{
  "model": "image diffusion model",
  "cond_dim": 256,
  "norm": "layernorm",
  "widths": [96, 192, 192],
  "scale_shift_norm": true,
  "upsampling": "transposed_conv",
  "l1_shrink": 0.03,
  "max_steps": 38300,
  "epochs": 33.2
}
Rows from block 2, named by matrix and row number. Rows with one number belong to one channel. Each number is 500 + 25 x the weight over its row's rms, rounded and kept within 0 to 999. All counts start at 0. Numbers have three digits each. After the name is the row's rms in percent of the matrix's.
# convs0: first 3x3 conv (model.mid.0.convs.0.weight, 192x192x3x3), inputs 96-119, a 3x3 kernel for each
# convs1: second 3x3 conv (model.mid.0.convs.1.weight, 192x192x3x3, transposed), outputs 96-119, a 3x3 kernel for each
convs0.93 032:541506471481458493501457511486498484491521490499507554622511429490474508512498503513511498497509521512457501511499504501478490513504500495535493497479477483479510503518494495500479500455502495482509499496504497502505499502506502500495499497509506520487499473496500493506500504501501484496502497501477480502486503501516502494494468466504500498481520501576501471474496491473509497500507499496504524511492487498510512495494466480554484503517500479506500533486508514496522513494497498479513486497506512498522482522501513509503460495495484492500514502482497540586481478476537515480503497504500505477489493503500489498493486508501460501494535478493528512
convs1.93 054:494502500503506502502500506508568491495497510502482498499483513489486505504517489633498502515494475359497509506493494499502499495494502503520457497515468500499503501496509500504472494508494495505501501515504501495491500510500514494491482510506452503464500501478483494504494506500503499515502495500506507500500502495508500500493499498492496506484504500497514489524501505484508457496500521494497501508488505517482507498498516496501480500495490506497508512476514474469520529490501528499515497500497491490507430500498523522457498507500520494508498506499501476517498485518485500513500520484514498501497518478494505483484497490495505508508487501513484512
convs0.94 009:506493523509530491498527492481494501481487488498459513420493508485505492478469389448465501513497506505501473475492495498498468477512496497498498528485497540500479511475500500460454491505511535539449486547481505481498498540550499478490496500497544528506506567495488521513493480532494423486461489505500510497522498563485486518461504501509500505520500495597517496472521476500515515493542509514496510492498528502539500515501498547535505510474500472519493510483505500502498508599502503518525483499502511454524474527394497507504537483497529501476491480487476472511490499511524483508491502497522499502487494481517494505541472498494499508472460451502465468
convs1.94 017:530504513477473506450491515490530490456500492514495506485507581518500473478499503480501504487500477475500508599481513501519452490539504492509478487520511469500493483468498487504476499476501411502500510559451547566447510518507523502471530500501491500525505500556495500521699511527510516497474503494510510523456501496476491492501490485598517502524506513496502497536501515513490511498503470504517461527510451516614475480496434533497474487485488448473487520472438506504466508518523484533521530496488490500514490506524517487497576542528515538495492492567485481506497491526516488502499476491498495477528465479488499502505502493465500482509517501510508512
convs0.95 128:502500500578499523505495508496500500501499503512493500498498500513498501500498506512505504501501494503497500495500500501500494499500501499503502505493506502499500498503498499525497502500502503505503503500500500499501509500502500435499500507499498500504501495501501498501438392343381499498499483478492483497495500498501499503504501501523529500501502502518504497500498501498499507503508502478500497499499495498501523498499500502512501499499502502502502500499500498503500497501498494501491493503495501500505499507497500501507500501502500499507511500501497499499493501501500492500493502497501507491500507505505504500499500499501499497499505503501500500
convs1.95 026:484491500505488495498501501499509504479503461500503534504499512489486510499487518512505506490500502498502513494488512514497511535502500487509458496560451531500467494491503516498504466500499534489491536503508486502507520501486483490477503494503514527540499527516468504499481488496508449493506493545508507492441498517516498508506521490463491479496474502519484481509493506501503484512491500507486527514482472503484496512497514508497474517508502496501509516498513463130500890495688419492514500500500500500500494498498533507492498506486502503500530501520533506560488495511486499518500496503505500499490495524510482513500490510508499499500495499506498501
convs0.96 143:499502507492501498504494499497500502499497484488505500501501502503506491498507504497500496502502500507500505471500370498506500499501504492495502505501504514500507501500508500484501499498496503480506507503500501514511502499502495519504500501500493497501501503497498499486508509502503498500500497501444499502506498497500503499501505499502500511500494517493488506495533494502519499498508503504502500499500488497483501510499499506494480504501522490500494497493501706504768505502480499499498498495467499486494504503492500500509538503501502498502501510493501514507509499513553669512503501500496500499503500500511484495491518503506497506500498497505498513
convs1.96 022:497487500553497507509496478496501486481499481506504501499509530503497510499499510500504500490496499495501534462500500521490500508499587498519365489599330493508480511503498496502498509499508607511492475499447473499501539508500500502496502501506492499522491495474508500502539488506493477492482499506471499505478490467515505560544499497497468517490469504519501477511490509528500536495496488496499501502491493493503513471479502504492488491495493497496468532496489521339500829514709481499347496500470501498501500500505505499553532491570456499495486489543498495528499494500512495505498498480500495462584507434523510492494501443497500501500500500500500500
convs0.97 033:444459464527490492516511484494455495520500492502498502515500518522470573470504515488457517491515494505475519508496406497499510500502501503534538475481486493473495510507503506495495499502499497493480517477511524492507500504502476502491433519501483477496504505491507504505518475456500521505498503496465487486513478478505498514502500484501500490499488517504488532496502504469501490499488498500500478517500500514476489503503503482525453494495518517531511502508506499494470476547493471508503485510490499502499498502507505474441497489515530500515510499495503503541536493494514535516476511496494508470502503524490512495479478475494498489513486496573513501
convs1.97 051:503502488485512499500503509493485501534499509494501506490504503496507494467498493999562764421420498499491486495498500495492495501500508487492539506512497499484508492506495503508484493509493504506482524499481511465527486499488522502490501499498499495501491498469482494496510482475504510501500500496516497491500528500493508504472502500498523485498501499522508486488492493486495518498492513506497513499496496501501507525498488443515486515509504483513501501500498459507493524495599539495475495504489499506491499500501501495500485516492498510488476488500502509503534506473509500500519509475485494516505500463502500487495507500507504505499505490493502497
convs0.98 056:496487462499500491491505495506502495506515504475524497499499504496545542489506520500498508506514529526516496494500506500491498511505513518508489492506499499508491504478500500514499491497519511496494500499575518524502513482529725899699501501500470496497447459481490493504578472401506494501497513502505482493491502503492499531487526500491499514501496490479491502433454480491481512504504500531514496499542500498497503497501505490410490504498522504511494487519510502494501500490504496463490500505495518497506500498485512457493500513494487493481512520492490534533505502498534515528499506517515511508497499509523488514500499500500501488513556529497516519
convs1.98 280:501500500500499501498500500500501500500500499500499500500500500500500502503500493503499538484499432503506543500427499500500501500500497499499500501512500500501499499502498497502499500500499497499502499500499501499498500500501499500499500500499500500500504499500497500501520501504480500493498499503502500500501498501498500501500500500500502498501501498504500500500500500500500498501500500499501499500500501501508500496530488498501501500500500500500499499500500503586500399499397585500514485500500500499502501500500500501499500502497498500501498500500498501497503501498498500500498500499502500497502500497500499499500500500502501501500501500500500500
convs0.99 069:520498520508534470503482469509512507496505503497496516497531502503491452494509489533488526493484513478490529658484542502506495484508496516500491492504505491511494504501500499502470512495489508519501466465504497490496559506494522502468500501500503499502521503505500488502503472513519511480496501500502465504523514464506489503505495506497499486499495522484503521504498504505492491499499499500512496493530517500479511499504419479500514494497491492506523496491505504492501511491502512477494481521498511494498489515484498499504496486501503497495500506484487507499501524500493500474501504502499508500488496499501511487504503524479494531492507444499508517
convs1.99 056:505492498503489507496508504508498501509507502500500503507498507495516506504499495497449528546477503491489425513501513505501498478500499517522500506499512508485511507469500520476513493476515530503479506496535500496495499489501500493493488488505495490509498484499517519503487491495514499480510514558495504501528496501491503505496495503501497502492493499488505512514500488494505503552493497496498504509497514502454496467484416484522507506502494530489505522505496515501319368506464466502504513495516496506607501501510491501505498497505501495499502491492506492500495500502489512562515505510540499459500490506497495505493512514518500496483502504492520505
convs0.100 046:498522503498497494502504494507510495502500501496499497484544495498445507504503512507493488476484577507524499558585721499497502500502499504480494520509503501503498501498512502501503503500490487500517504518573487499515501526589504507510496502488511506494502504499497506504618582506504498501498500503520504499509599508520510526495449478500486499497518487491507376501523500498504500509531499496504492514500503511496495509497505495499511493500413513506516500503488482508468494495473500506492500509496494513505488508507499502498501513506500485500501491525507507503500516510491503499505500500499487507510503511512496509483506500500494487475500508492487506
convs1.100 075:371501500502500501456498503470500504502499503497499499498498495499504519507522521464502485513505506497495494503501499501500502503500496519508489509513483499519489511503501508502502498500498508465429519492493496497489494494500506500502498501499496502497511502499512499503448504493516503496534515487492503605552501486450498491489500547536498537619504495498503496488502500503501491527500528500481502488489515508481510499493539508483497521493516507503500512490508504563451482543526508498499591508490579520501510503502499496504502501463491502495501511500499504508509489488492498506508501494507494510497523519499502501513497505500500504506500499500497508
convs0.101 064:495519487502495485513511502485496491498521510508498502505492494495504499482494501521516500498503505498500491490492492497501503504492500500486491516515491499492505502507503504522511507511507459487508509499503501502501494497433504502504489510474800670948498493502449500489449514469496490501498502506502492417501512480517492500531497505498501493489494501608535565514494453492506492484515526503499516498501515504499504506503491483502505498502496494495495496500496489497484501500486502502516493500491494506504501493504497502500500496503505491499498499503505501497502500502503501511506500497501499484516501494495495503497500501500489499500495504503507497
convs1.101 061:504492500499500504500503502483492501492486518518504500317504441469593547500505498498497498504477490517502502497499509504495495503495497499503492505499504499502483514499502501500506513495484447499398496520503508507493335486451498503514518501494678498489490494491464500500498505497480497509519499507464467485506507533500506468507512495508500499503515512497512513500477488519498511495505498521504504496492476504503495505505478446489502493514514504478502524508498494501503495501502520487508507500498495505470495498507503513492498492501499487500497508505500502498500502501509489474498503503497500495488511495485496494504504498503499490476504511489508503
convs0.102 073:494522503503506494467496522527518507488492507516502497497501500499523503508501481547501479507484453517468505509514502492499502501500497491518502511501493499484496498546515494500496509501492507499502504489461496488500497509523419498503499499498514499512499496635498486495493511504471497530500499503516492517487477512488503534498477457484488456501500500514500482509490502486505505508524499500505506481485487501490502517504520502497506496507505489496496495495501500498502508511529510474506503500516496504496482489512514498488499514507502490500500482502486505510495506510497511491501490439501506485504497498529494481477485505520488501532507499516464498
convs1.102 062:469500500491494507506495499502503503505528500499505490486492525539564497503509498527520495414498497501480518515513498494502502498496497495491510490497504524510508475491498523502517510490498497488535525497480500517517503506505481501501489488500504495491481495505497494504500507497122505457498499504501517501498500500497529500506482495518490499494495505501519502499511496501498477497504504530495497509527481509486500509497542503522494493523461497526533509498502322502505496492440503502502500505447522509499506500504507499506508490496508512511527500494500490503508493457537486501484432500489505498514496482502485506503486499493488509495496500504507481
convs0.103 119:506504493508499507500504499574517500500498501494499570499503480497504499501497497502489503498497499500489498495498497495496501500501497502505498496501504499497496499498529500499498485502496511503498493500500493493494499502497487488500500485501500509500500500503499499509501507490501500498503490498500506504503494488499510505498501497497496496495498487499503501507504509512493498500500503499508498487500503501499495499495498503500502187500504506497507509498806513506502508490507502512500523505509513503500498510495495499493504494500499499500517502493494495505503499494499501498507499489508495492500500491492504496516493502502503494499502502473499499
convs1.103 167:500501501499498501498500497523506494502501512494497506503498503499499499499496485498518493503497492503509504499502500495497502504499498499498502497506491502500492492499505486484497500499500499504506501494513503502499503498499499500498502507500497500499501497502498495498501501501501501494500501500494504505490499499502501511498498500501501503495497500499506500501507510508503503509485503498504504484495500503499495498486501502499490101501503507492498503506880501505501501502500504491509510501499498495502496502489499500500496501500499499500492499492503504498497499494503499489500500504497500500498497503501501499498500499500502497509494501497497505
convs0.104 044:505521480520488508487487508503500541513493495491503506489475500499483497500516518508479513508474494498515496517486516501517499497504501520509504505478462494512475484496560483497523520493477516501525518496503505508503470523484524523507501469519515483484498495478520516486506504505510505508508490515468505456504485521502498459569484485490489522500506472489507483510493486501500486496507512487500457465473485523474487539501505524496504466456498510491507495524495477499501481523502499495498514489468483500483535477503496520528500475472506511496503503491466529505484495502494514506513497510497469488492506508510490484499516520534496530495492516498504496
convs1.104 018:517510522505494527494492519490500494474501505507503505503499509493482462505484482502501506498488494499498495492466468543509574516522512497504499498507531458488513501479561514425504491462567485502662500437501536486508503519520498500494496497501477514503491547505513501499481471538537503520535522541474499519474505503498504500535508501476507488481487480500492478500466514501492506515497495510492495513475467470506500659531497509527439497498489486483481518492505537551468500521502482510521512502537493513487504530492506488470506514586439523492476506522486511503499501490504513502490514510465504481551488549503490523500499460508499503501491503505500509
convs0.105 077:503500503499514496504511503499478503494500496498504502494498501502497499514505495502459503523495462502505502496494491494503592501501498500498501502506500501500503496498500501497494515498500496505467502537506484523502429499493505478496503512504495500499519498475504501504503503500498493517495510499498503520507487509498498497500512500504501505504490499501500503493500496504501493501499500500503505503503507503504479503495513503490506508491498501506496487500508693501542506502496570498492510513456491500507497491488507501495481506502514486501510497512510504470500508492501494501507500500514495505487505500491501491500499501499499504497499499499500498
convs1.105 072:501603504505498495503503491510517510500553500513506502495484497506515496505491500501499487490498506494477501502505501506543499476510505502494501494504502494500502498504495500499494504499501531486501503496505506516523509510500486501503492503480507498499504501490499508503499506503490504501485515470534533532515480492556502573500490502493498500498513484504495496500508500509518499499514471579456500524488493508497502512493498509479497522515502500515512486500508451499494514504502496498450532492432547491492502631491507493500494500501500510497498489494501498501487502496470501496497502498502529511505489496506499486490498500500500499501499503499500501
convs0.106 097:495491504501504501501502495501489493497497498513497494504503480503494502496502503478509493510503512481493474465493485490497505496502501506502497517505499485493508515503499494510497492509500485505492501504497479484512495483517499503507518500498497512508505494498503500504459487499497494502501501497498508532506498501491487500502506500499496498496495512512506498495492510507498492506494508504497517498513496502495502494500497494498501497506500494499507499497506497504507503505505499502504504499500500502491499496498495500496493498497500513492504501516504496496471495506487577504416492496502515500501495519488519501500500493502501493499497496498503499
convs1.106 152:502500500502499501500500501502500502504496499504501501495495500500489496499503498497496506502495486499501500528504504502501495502503517499500505504494496492500502505507499502496497496497492495510503503495508512497510502498499508494504499498502494502501496499498498501498494503494505491483497465500492497503497501512494503511497496496504501522527506498501500501498500504499514501499503500498501500504477501497498490500498498496498497505498505496507492500502505502492493503496503492497491501513495498487502499500502503504506498491492490497499499496505500501504500496500515496499491499688500283505482500515500497500498500502500503496499505499500503496
convs0.107 022:533516495532498511516506506490480545516498453497551506522505508508519502506501475475481570520487507462495499482492502507509498503483502504498512515494495485485503502504507452496492560495494497502531509494481522511488479484501517499531526555547513495500522540498563467458570501524460482499495498501467536507569488524550466532471503491505497518518488485525528505493470507540506465480511454546513489502506555514525506572506510550511496474504536504511470489495478483524511500528500506533487470498479484484494545451478510509489514479516597519492509497485517503513490498500501512517436539444504427491501505512485495492497503516471490488488527510503486525
convs1.107 016:487509499496481509494461509522501497520510477506502496540518502496513529498505521515497496495506487502503497505495503504508538530499487536510547499553528509514493491466499538480542434480512474506468504520479488482502506500506509491459490499525522512491466494570513495499514486511435464488496471517585508465483444532488500510488522545484508488499498504439489493505494489508496513541501505500514548503509473516498434559527494489513489516514514483509479556495518446499500528486507486482531509559508500512502504506497505522501520481490528498496469503490536511526490473494476503498495501505541498515500498516530425488498481504469505496473494460496488498
convs0.108 111:494499502504496520499481501496501507499500502501500509495501505528533501498511500498501495504511500503500504505510499500500500504500502501502505500495505491499499498507571497501500607511635500497505498495506529493498588758533594497679499395499500491498500495498502493500501506504500494500502497515499497507502479504503495500495495500493494501497503496471505417497500499492499499489501508505512492505512508503498496499503495497502495502503499506504504499503500502503498497497500501499502498500499501498500506503504504501500500501501485481499513502506499501509499500498504527500506503503495506500507503492499500504495495503512500496497510502503502501
convs1.108 143:495500495499500497499499499492500512504501502501500498496500501552500503462499501501500504500500494500497508509502501492501497495499501498506499493511496499500500490498520507494497505500675519495511501501484515507500494504452486509499498499496494494520504496501496500498508513539480497482499504504518503507493486497521503523501499454499508499502501496603505632484465491527515497504500499503499497500499493500495499509497500496499505500511487499493500499508499496502501501503500498497499501499489497501499500497505500482505517498500500496480483500503491498500502493503506499496505500498498491505495498504498500500500500495505499501506495501505501500
convs0.109 050:501501488501498504487501500502478504478500502499490503491505508492497491488494497500495504506492507511500490520507500502504501500502500515515512501500507488510493499491656495484591937518565495507501501505500502508496489488500498503521498496504497497487496504492497501511519499504501509503499491500507505503499505516501505504493504500505510508496504519509501480487502504503507502513488493487509473519505482509499508542502515599505500501487494500505488497506501510503510509482488502497504495514503499507504497509491536591497473540496500649501498486502504484505483480606502499500485500503501502505504523507504499504507502484503492501505500485510496497
convs1.109 058:499503504522483511499482512484489508505514506500495500491508521500522500496491511451499475498506506494503523488501495499501502484501522508512531506477510484499517689497402492517533540495903484468497499507486520513500491492492511501512482475502502497526502493509491515502497482509503499505487517499543544479488478488493576512508510502483497504504472498638495501518529465465495513497509495521504445501582493479494500503511495499506498498489516508494491500497494473509515487500497501517500499507484500487568500448484503553567501490509504604568484504499484509497507515510498509499502520489508492496538513481497496522502504515496513460504504506505482493
convs0.110 134:497508497502503505498500495567417671583513505450633503508496512493497503502477505502501499501483502516492497499509495499501500506491500514493498502505503497501495486499488502503500500501502494493507526504498481507499443544465477613519496698499518500508498502510501501486489511498501499499502496500496500502501495495499500507534515492497513484498429497471503489501522493501503502477502491502491506499490493508505498499527501503497506494497519505490499505559498503497504512500500484520495514505484477501498497506498500495505538505503502513519502496505540501491499494490501497503499501494500499499500493504504501498492499513504498496513462503501491503
convs1.110 079:505486500504499501510496503497483504511498378488511450498500495512502501513498497500503501503499509503495497501500492508502500502505504500493503487490514498506503496493500512497500501498481512512499493495491472494507503502494504496492609514506507515515503497503499496501500504497499500503493499497498497499505488498507502498517490498504486500531479501499504507508517494505499484499498493507481500498510500502503506498484504501495499509493498500501519497498503511500501525500498500506498503499498510503496519479508513482503512494501504501507500506496496501500504499486503502504502499501508496488500497503499499492503504503498505506495501502495500497
convs0.111 100:501502500487493500499501491501508495503501495498499499510498499494505503503502504497501500505493503497497495495510501499497503503496500496499503501501498487491503492502492493493505495504503501507500493504486503493500506487486524496502503499507514499496499501501496497501500502503501500503500502500492487499507502491499497508487497498502499501506490505502497503495490503500500495532502500504505534650499504504496501503508495499501494500503499503502502499518502500490496498499512499505498499508509495501506495491507490500498473509497519506496497495504501502503500503495505500498506500492504500498497499509499477498498505497504497501501497493498501501
convs1.111 078:497494504498496500497485497489475525490497502498496516495500516505491540496493497491486497492508504520497497505494501499498499516501505505501485496510498491501501500492474488504514497489498518511492505481491498503528500500508504496485500506499504495507500503484493506491498506467507512513503491502510494504488512494512502497512494458501528500495502504514496491502492499512498499492520466497491505502500494500489502502518507466501506500495496500499500490501500498515494498502500496477511512503496501501482499495511498504516499498452494525501503493514494484506503482492502526489505521497493524501493511497500497500500488493506505497501495494508501493
convs0.112 111:503500504499493503489504489486500515502502510500494495497508496517507501503496500522488503513508500493517502452476561501499507500502500501494503493503502506499497501504496491501508502489491496502500498493501501521499502509508484483498497493484501497496490500514413488519612505515501498496502498500507500496490502496492500498515504505500503495501495536490499501508493506473463501509502503503513506497492505498500501499499500487498505499497501497498502508498504496493518471509500483499504495497504505502505504509495502502510497528490497496510489498490493497504480499505506500499500494496497497497502489492514498497506504500506506498517501497501500498
convs1.112 016:512530551507496506487495552490501493494503484494509502497504526458503453483501504524497498497491494497500492484481473532492575497539523504500509525493532457456522483474525505463513449477541467476563567502525502494466487497518501501491488503495503511524510521581501490463523500533412457473480486540546506503476496525527505520512503509506511613461486483496503508507493515482498514520505506510501504514496461542455533512489502514518464512510502495495465581500495511520461536520498489499498516505492495503492502502498495497486506501491505503469492512505489505479496501488483522460495537500470498498506499558516511507501501494489495473492501499494499497
convs0.113 090:495509499504515502510501501524514504470499574519504521501517503507501489461505487500503509500519496502499509490494505501484499497500501499499501497510502499502502497504500501507475493500499502485499492513495497482500497479497491495503504473499522496510498502503509502499494408459494497500499491505501502496491505497503510502494487502502516488493509498493500515513500498503501515505506495502502516507433501495499502500507497503505512500500499507500499510503505520505514500495497513503495486499530513492501494502519508502495501506502502501501502506485508506499516506486502482500488497509505500496493510485494485499490516497502512491501493502495499495
convs1.113 154:500500503499498504492496502488506499524499503505515505498497504482675508503402501515493499510528493495482504500502502503502506507502494502495499503494508501494502498503507499494508500491503502506496503495500517500507498486497498500498505501501502498502500496500502498501499495499502501499503498500504505503504494500502497500501500507494492506498494502503510496510517505489493500498503509503497494503501499500503495490504506496508496500500512498490503520501500498509493499503510503500500494499506493492500504502501501498500501500500509501502500499497500500499500501496504501499499496498495493501499501502494500494496499492503496494505501494499502497
convs0.114 131:501502560499493500500506495500502508499491489494505494500502496501522500500501502511508499500511500490498499480498500496499500500500500499497500498498500503500496512512505500513540512508519500498408537524504998504501497504497500506502501498495499496501501498499500500510487501503499500500500499500500502498499499495503500501500500500502500494503501500508499638497501500422507499507500420542499501623577499506500494500498496500497505503491504503502492500502499500500500499500499500505503499500503500500500500502496496500495498501502496495500501499501500501500507502500500504502500499501499499502502500497499500498501497501503501503501495507494491500
convs1.114 081:505552503533512500507500506500497512496501499494516490503495500491510614518479498500498500491493499501506501501503498491505498504506501491503500504500499500503492504492511503481498512493525474477353495500490550503519502497480518504471494489498496502515499506505489501558501496503496508503491500497499503479495504502545499500503500566500505505507557495494516507506468512507472556478417488502493495500463484520520501508509493495506489540510500499496500486505487492490509495529503493506500516500503492522499481495507499507493491509496506501500499479502502518501502507487514500480499485497506504518485500506498501501472508505504505491499502519500502517
convs0.115 206:497499500500500503499501493497503502500501501491501507491499496501494501499500500499499501502497504505501498493505500501502499500499502501493499500520500500497500499504499502499499499503498502500501498499503498504501504508490507493504500502502500496498500501503500501494495498505500504503500500505501499498500501502500503498500502503505504506502500502497502501501500498499499499509499493498496511499500502499500500499509511506505495500508503500499503500497500501496500494499500499504500501504500503499502497506494500502501504499496500502500498501505502500497504496496501497435499461503445503561499500504502498500500500500501494505499495500500506496
convs1.115 045:478499497502498505501507499499509502463480497490508505498490488478471495493500523479501498508510512518495502499500499530498494500500507489506466518472497476479484501505504504500487502458481479502497502509503513505516495500500510525502501494498505501525503497519489508530533492505512500520500488512473531500515505498501504472499518499500492500508506517527499511482493497501521522489504508492520499494513508498488493491514508502497501499481493495499500501483477518496522490505497498507493492493498505502488487497511508503487509466505495485493501502495497510507502498499537496480484498508507505506491497500490538501510481483487492497489500503496497503
convs0.116 078:501503502501498503496497499500499499496498497504509505486500492503495500504497491499490508497498501501495509486502499483485501502501499496496506505500497500504500499488491500518503504507504483466449499547500527595507500504490490499486504501525681635693484492500475495440502498504500497499493503505496500493496501499502495500500501504500500497500499489501505500499502490495502499494504501501491498492504508518505513496501500506510505501498502497497491509499501515497500489494488506505498502504500502498503499499499498497509509496504496498507510495487500492502499497500501500498501501493506504555504501502499501499503505509503501498496494494502501500
convs1.116 058:500487499501497500500498497503500514489492504510496483527501501487501486499503475493468458500508513477503508503499501520510496493500485480497503510477504519488510501503515497500488497500483480498507526503510523494539479508472489501517516500482485501507499503501318500395504511507487495505499497511498495510501507499503503485500498476496496505511500504495496512498495491495522508501502489503500499510493502499500494496497507489506500500502490498495507515490519499506513497496463487500511510487501501488520554498453498499501495517530507508429497503505507505496501503501517514489568499477546461441499499501524490487495495510492499496497501505500501505
convs0.117 105:519499494485513501512502508508482527498485509511529496527486503515512463487504502499517559491497494493525482500502500498494502502500500490499497497492499507491497496506488505508484513499522502510475497494511502494520480485511498493497576519511508504490498501500501503500490503510495519498492515494502494497494492505510497503510501510470511497508503490502494497500503513496502498496495513476500494492495505502496514504494501503508500500494510504496515335516502501493504503498493503501503511508499497503511497494504491500495494502505508484491512483516512472490491492494498505496501500510493505496496504501493500506497507495500479533500466507496499504
convs1.117 096:498500500503501505495504502493500516502488500502502502498510482500499498508501504500484487502505502489505497498496497502495498511496500499494497502493504501498505499501519500497533495486506500507505500493500504499488494501504501490495509499501498503495504501502496497499499502501499475500500502504500506503499496511510500497500500530499494496505494500501499501500493508504493495483497500488491499514497500502491500505490509496502502499493498523494500502519500504499493484508495497496496511502498504503508501486521503492497501500501504497508502504486501518494502514496503496499500499500498494503500492502498500498502500493503498499503496502500497501
convs0.118 071:506509503490500501481480498483492500509498495502503488504492494502499486512504507503504490500516529497483494519524514500503501501503499497495487497492508505492500502498502505500503499496498501500494504489518504494502476438493498510510502479489491507492484495497502498495487497504503500506503502507487491492507503481498505507498463494492503521507505497495495503500496502493508490500525537511502483494487501504463499511499501502503487498497504501500508498491499490496410490999794516648603502493506508507520497501486493491493500512503501483489507511496488509507507514511501501499498498513511502560502510496499505503488471494536508500518495497514518498
convs1.118 137:501547500497489487499503511510496501499494500500499506499499492500501482500502503499500498497506501501502498497499501506502516414494415500499509499500492501503502499501501500502498503504488503502504496494505522504495502501499489501505502502490502500499487501492497503494502540500497498490430497509498495502514499503506498500482501500518503503506499494508499498491498506507500500495503499502500495502496503478499503497497504500500485499500501502495504511500495500505511238000483695634622612492467504498479503501498500501500497500500502500478496499500503499506500503494503535500541502488501487494498501500493499506499501502505498499499494500498498508
convs0.119 070:499495498501493499489501500502499505487507501500498501505497498494501491500498479497505501508500499502496504491499522509514501501499492502499506505498509505500504498499513495484498495497499494500512507555513505501496489489506499499499458477499490492490492505501516493505520489500502466502513500500498498503506493497491493500493529507503502505541498512501500496498502502509517501500504503500492502500501497500514529512497499499502504505506504504497501508494495503499495503500502499506504526523639497508507486500523501501500504508487504505508496505503504499501504498498512498522489507504512497505509499496505478501502500500499500470501502495494501489
convs1.119 138:499503495500513501503513498499488499501501499503498501499494499503504500499500509489502499499501497500499502500501499499503501501499494501494499501496501502500501504527498502503501496501499494501455505497502507501488493500498474500500504516496500499499502469497498503499500507491492503497502498503502496519501492502503500500505508502501502500499511500507496499499502499503500502499509498497507511501495484498501500503503496501496493500498501496515498506499504507508476460478502522499530501498496496504501500502498502503494489500498500499503501497500502427497493499505502499499495502502502502583501501500498499500498502501501499498498500500500500498
convs0.120 034:515505564488491494508506482463498511475495484501515499487497553515477444521471524486496508454509502514513440542515513504471491502497500482490517523501495487500489492497497499503505505507526525491498491531496504509498498499523505494499493505508508498505493508490512493497389566497513511485499499501525448476505497515526494464485469519501511502499516521500527487482503498508487502502506520511502520483478486498491510487501499478441488486503502483509499493521513488498487491501505509501516505501510500498492495506495502499490502511495511501495503497500449489481516498494496485490491503520485536517481512505517481495506458504480456500506511497526497503
convs1.120 051:496499505505496503498507503488497506512481503497503499487500506488501513487501489663549527485496562507514430498501498489494499500512495488550506500484491503496500476507484504498502501505505492486521514508501499499492503495503523503500482497505487502514493488498473501490508499495506500504505500497506503503509497505506529491487502514499500499501500521485507510568484481497504511499501508506499500493501500505484491510516525482496499500511502504501501520449500470516501452505481536485532495493506506499500501503493503500495507495477503500506502499502506504486500504492501495483512498501490513485493498505502450495494501493507523499486502505492489511
convs0.121 125:503497496505500501499498502499500500500504496503501499500499503499499505500499502501500504502500501500498500499500500499501500500500499500502502498500492497502500500493502498494508491496505517477496513497483501504487501500502498494500498500500499503501500501501505499498501501502499499497502501491504503502500501501500498499501503500502500498504516498501513499496504495498509497501497500498500503502498507507501480503501500508500502498500498498500501502500495505501496501501500506500505500500501501500500500500501548498495503501500525501502509498504506495499359500501496500499496500505500500503771501501495500501828502499501493499501499500501497492
convs1.121 074:499438609560484799574434688510500493504492510492502499498501526507528501471505523502500496510505512495473472496499503498500498498493501510542510469508488547504500510496518512501494495519497506510493483496508509498500498498500499499500512511509505499509497501496495500497498505506502498500486517496514503504490500505481501510500498527511492509496501504501493495508497502500498494499500470496500495525514486500505492499502478511569507493496498489497503511505502513494517524494497470500500484501539494486500500503500508491483501524497487507490502498363502508502497503502504497500495499502510510508511505493509505518513506504498494504496501493489503506
convs0.122 082:433510498486501493500510497500509487495509502504508499499501501509523512500497500507490498506498497502505496496489499501567508499501494498500496499496500497499501501489498506495507495500498098490501501515506129493500482482508502573498500507503497480499494504504500502497513503494504497500500495505498497503499499500496494498497500478509505494490498500495499449498491498500502492511524547539495518503522500504497504492480495496501494501502499498499494502504498508480502511507504493489500495512502500498497498500498502481503522492510500499501497501498517512513507502505500497516497498495501497503503486501510496488504502496497503501512504501501501502
convs1.122 102:495502500499522498502510498505496499501498499502496501492492500508504498491504440495500493501499495504500508501504500501501499501500495502500496503503498511498503509500503499497493497498499688514917500239469608510874498520501490499502499500491504502625493470495501502496498569520437500501491502497501499536496494505504500504517497492509495497508498498505500501495490498503509523484508502510534516503498487501499501496497495490495516501503494495499505501502500476501496503499502509505492504490493496503501511493499508490493503499496497500500494500499507497498501487501503499498524499498495499511486506502495502504504499499509499501497486497500503502
convs0.123 112:496508501514498495524489500495499494502503504490508526499479495500497495491501490481490500499500507503510499484499497503496496501473503503501501482500496501499498499501500502483496493501498496490448500522498494504500498505516534489491501487505529493502499495503513507498486505501505502492494503502495503503502510497511490503498504497500506503564497492512497513497496510500505505500494500512505497495483502497500501503500494502491497488500496502494495498504498509480507505504500493499501502488500498492500515497503502497499501492495497500512485501496493502503502493500500513498503498488502523501497499498514502504489499506501490504531503496474494492
convs1.123 140:500502411502484500502490499505504499501500497499499501498498498504508496499499498499499518498489494504493498503507499502495493518499519499500500499496498501493503501494504515502500501507501495496508498509508501494497495494499501508500505501496499500497500504500505498500502489497496501496508501495503502498499502499479511482500498503501509501526501494499489504505498501500498499502495504496497522498501499502500508501501500489495491504502498491496506506501500498497476507500502500501507498500495487503502506498499496491501493500502498499499506491500502491497499496499502461515503496504491499501505497501500498511506501499501495495502490506505500499
convs0.124 113:498508502491503503494501500501518498500501500504500497467503497503506498494500502504496499492500493503507495500433501500499500501499498522761509500500502484133498501494498508508507497509500500500504502516489510524502505508502498503497498504497492502507502502501504496502488502502500499500504500493502501502509495499499526502504501500510477497500506492495507501501500501506502494496513500495518493492513500507524500497501501498500522497498496498499500501500494502500507490493498499507506500492499505500489498505502540519509482500496499532507508464492488493498495510499504502489498502488497506498504515498498500504498501506486495502497507492509496488
convs1.124 160:499508500501501500500496502501496496509495500498499495500499500496500500501500494499504510500500500504490500499496500500499497504502503497784498499500500511136499500507499506502496508489500497499499509503503494516504500500505501500498499497501504501494506501495501497491502501496498503499500501501506501499501497504499495500495497503500503503494504500494499501496497503509505497500505500504499512498497507503500499499496490496494499503499508509497500509503488497498500507501500499500505500498499513500502498501499504484502503501498500503496502502497505499520501489508505501489503498495495497503506497500499501497508514502497502500494498502502482503